Weights of a small contrastive image-text model: text encoder norm layernorm, muon at rate 0.0023.
Rows from block 5 of the text encoder of a small contrastive image-text model, named by matrix and row number. Rows with one number belong to one neuron. Each number is 128 + 24 x the weight over its row's rms, rounded and kept within 0 to 255. All counts start at 0. Numbers have three digits each.
After each neuron's rows are labels from the 100 texts, of 14848, where the neuron reaches its highest value: "tokens" is the input token at the peak. Only what is clearly more common there than usual is listed. The data: drawings of small networks of dots and links.
# fc1: MLP up (text_encoder.blocks.5.mlp.fc1.weight, 1536x384), inputs 288-383
# fc2: MLP down (text_encoder.blocks.5.mlp.fc2.weight, 384x1536, transposed), outputs 288-383

fc1.656:183121120128151105128160118157124133128105109125128128169124128120146128159127157154128100142155128093102099132152101163137122136110117129150128128058165090099147193128178100118125128132161129154128102128158129128175128136102128128164187128104128160147128128113150074101128124177130128112
fc2.656:128138115146128121118055128121141128128123128120062109135133090112110131128128128192130125168175128110176108128128128083130128128112113128128128128157128130170128170128128050161128128156157128105096140105128169128129104103123128128128116134128128099185159109092121088111128154128106119126
tokens: "<end>"; "1"; "9"; "8"

fc1.199:112091120099127115120127139129120085126124128164128065116135120146136170199111137124130149120159104160127128128119159118155128160128121118108128111035110128170144118146107107135139114128085128139080128210128128149178187166113128132097128128115128105128125122142103108160139144126126145130
fc2.199:140111128159128087127121164095095132153128128112058070126123160128134128128093092159159114136088146159116128128095125120128145156176126136128122128122128160123108128128128111128177101131110128148152128128141165128166131101122153128128128135114128177127184135136149115128128098163129127128
tokens: "9"; "3"; "8"

fc1.157:123132128130104199120128108087127156137128142128094128128100126090206125133134128114128140140128128142161112118104069128149128128128136156139065095124132137128128140146138155128144100128128095174128128091105099165109157150069128132139128164150128113170125193134128128176128128128145128127
fc2.157:135102128109128128125144155079133139128128083129183128117128144128132138128128128137128088126128088147103128128128128147141093138115156106114152130145138128156106128090128148142130132146164077128114113128128077133107163165143128102150106128128170108128142140158134128128128116128116128148
tokens: "9"; "1"; "8"

fc1.356:123131121143128128128128115105104125156137124116125180161176106153141147191155128093128128118147128178128116069063157120128079135128110161128097128071130152138179132158163072099110112141128128104128122136138128144139128142081128131131128136128123128128174115128118130128132128111153131123
fc2.356:105128105085139128091140139128106128166128128095128129163141137179119114158084161128142062128117127128128133128128120126128103150128127096085117128128128162130182156128128152133122110113142089151110128128139066128100131156140117068131139128173128129111140109175128146175133128089143153120
tokens: "m"; "e"; "s"; "8"

fc1.281:106139083112104147134101140128135153128100107142128142128128098148100128160128125098116116144144138115136131130171121120128116092128136164125128080000129081162128128109133153113144174128128128159128128092152143120120128118077128119129114128128120147134100159128090162148128128114128088179
fc2.281:128141128093084131130080128128144155128099086128073131140128148130154189150134134139128134086101115113127132157109155143146128117090129119111117112113128128128066128114128146128170133105156161113147128112128128128126150154097089128132146158119146145138087103125133091148173130131128109156
tokens: "8"; "1"

fc1.221:168127108139120147134140128129128084145102130083130114105147088184128151127148137060128153091128104119134160093121128137128128128057106128128137114128128128128112128174092141116128128179128128131123128138158135128128130128110111109154128139170130141093130150087128139109096128083128142128
fc2.221:142128111083132161128120128132109109128154123128176078111096128128069146112128128129128128128137146170125138128050128166118160108150099093110128173158129116154160128128128143146115128165147164157128128195131128140115128151114120127169128128158160133132093128125172150106149128125128115131
tokens: "<end>"; "d"

fc1.579:076132128138128120128128099088128128128111115140164128128128137128126079130124123128121128068114140120128128192128128128095082123124177128128149094128128126155128128165128144158183096159127128128128118173128123122121190118128128132165128104118111155128107135128150128128128137097133128134
fc2.579:080121080128158128089128128107128128099099126128141128134122136102111074156079122128105078076128135128156128128158126157142153119140128152128144129158127051180151134128119128158128144128128098164088166128128154125128128124141157120128128147128077152146128128120128128128128128106128141128
tokens: "<end>"; "1"; "9"

fc1.433:128130093128131154082152150092128046177113128180180128108128110102148128132130108122098080127143112153128124128128128128122092128128128100097113128051082112123128133134092128119128099122108128155134128090149151152122144128108114144122175128136131128128107134167128128127128128074131132128
fc2.433:121128151128128125128128142128188110158168107096113157142128094128158137128169128178128128128161128172124129128128120128128149142114125109133132125087138108147128131120128128128126137111139122100165147108128117128083136128134128084128153147128097150128146128128128185128124137128128090095
tokens: "s"; "<end>"; "h"

fc1.608:128151162128136103128068133128200128133175092128126128128092103104128079155128087128172141106170128108121128090117182117190129135128178128128128128085128128125147125138136118148169159128090128128109114117100114151128129128153078128092128106128128203146129119110191160145150136133106156139
fc2.608:148108128128128122194095159164199126114145127128128128172189114128116093128142072155128082128146128128123070134158128128128128126128155179135128086067128128159124099128149128145128155128106128094143099137104116128120128104147128109128140098146172128128119113137128170128128115113158142128
tokens: " "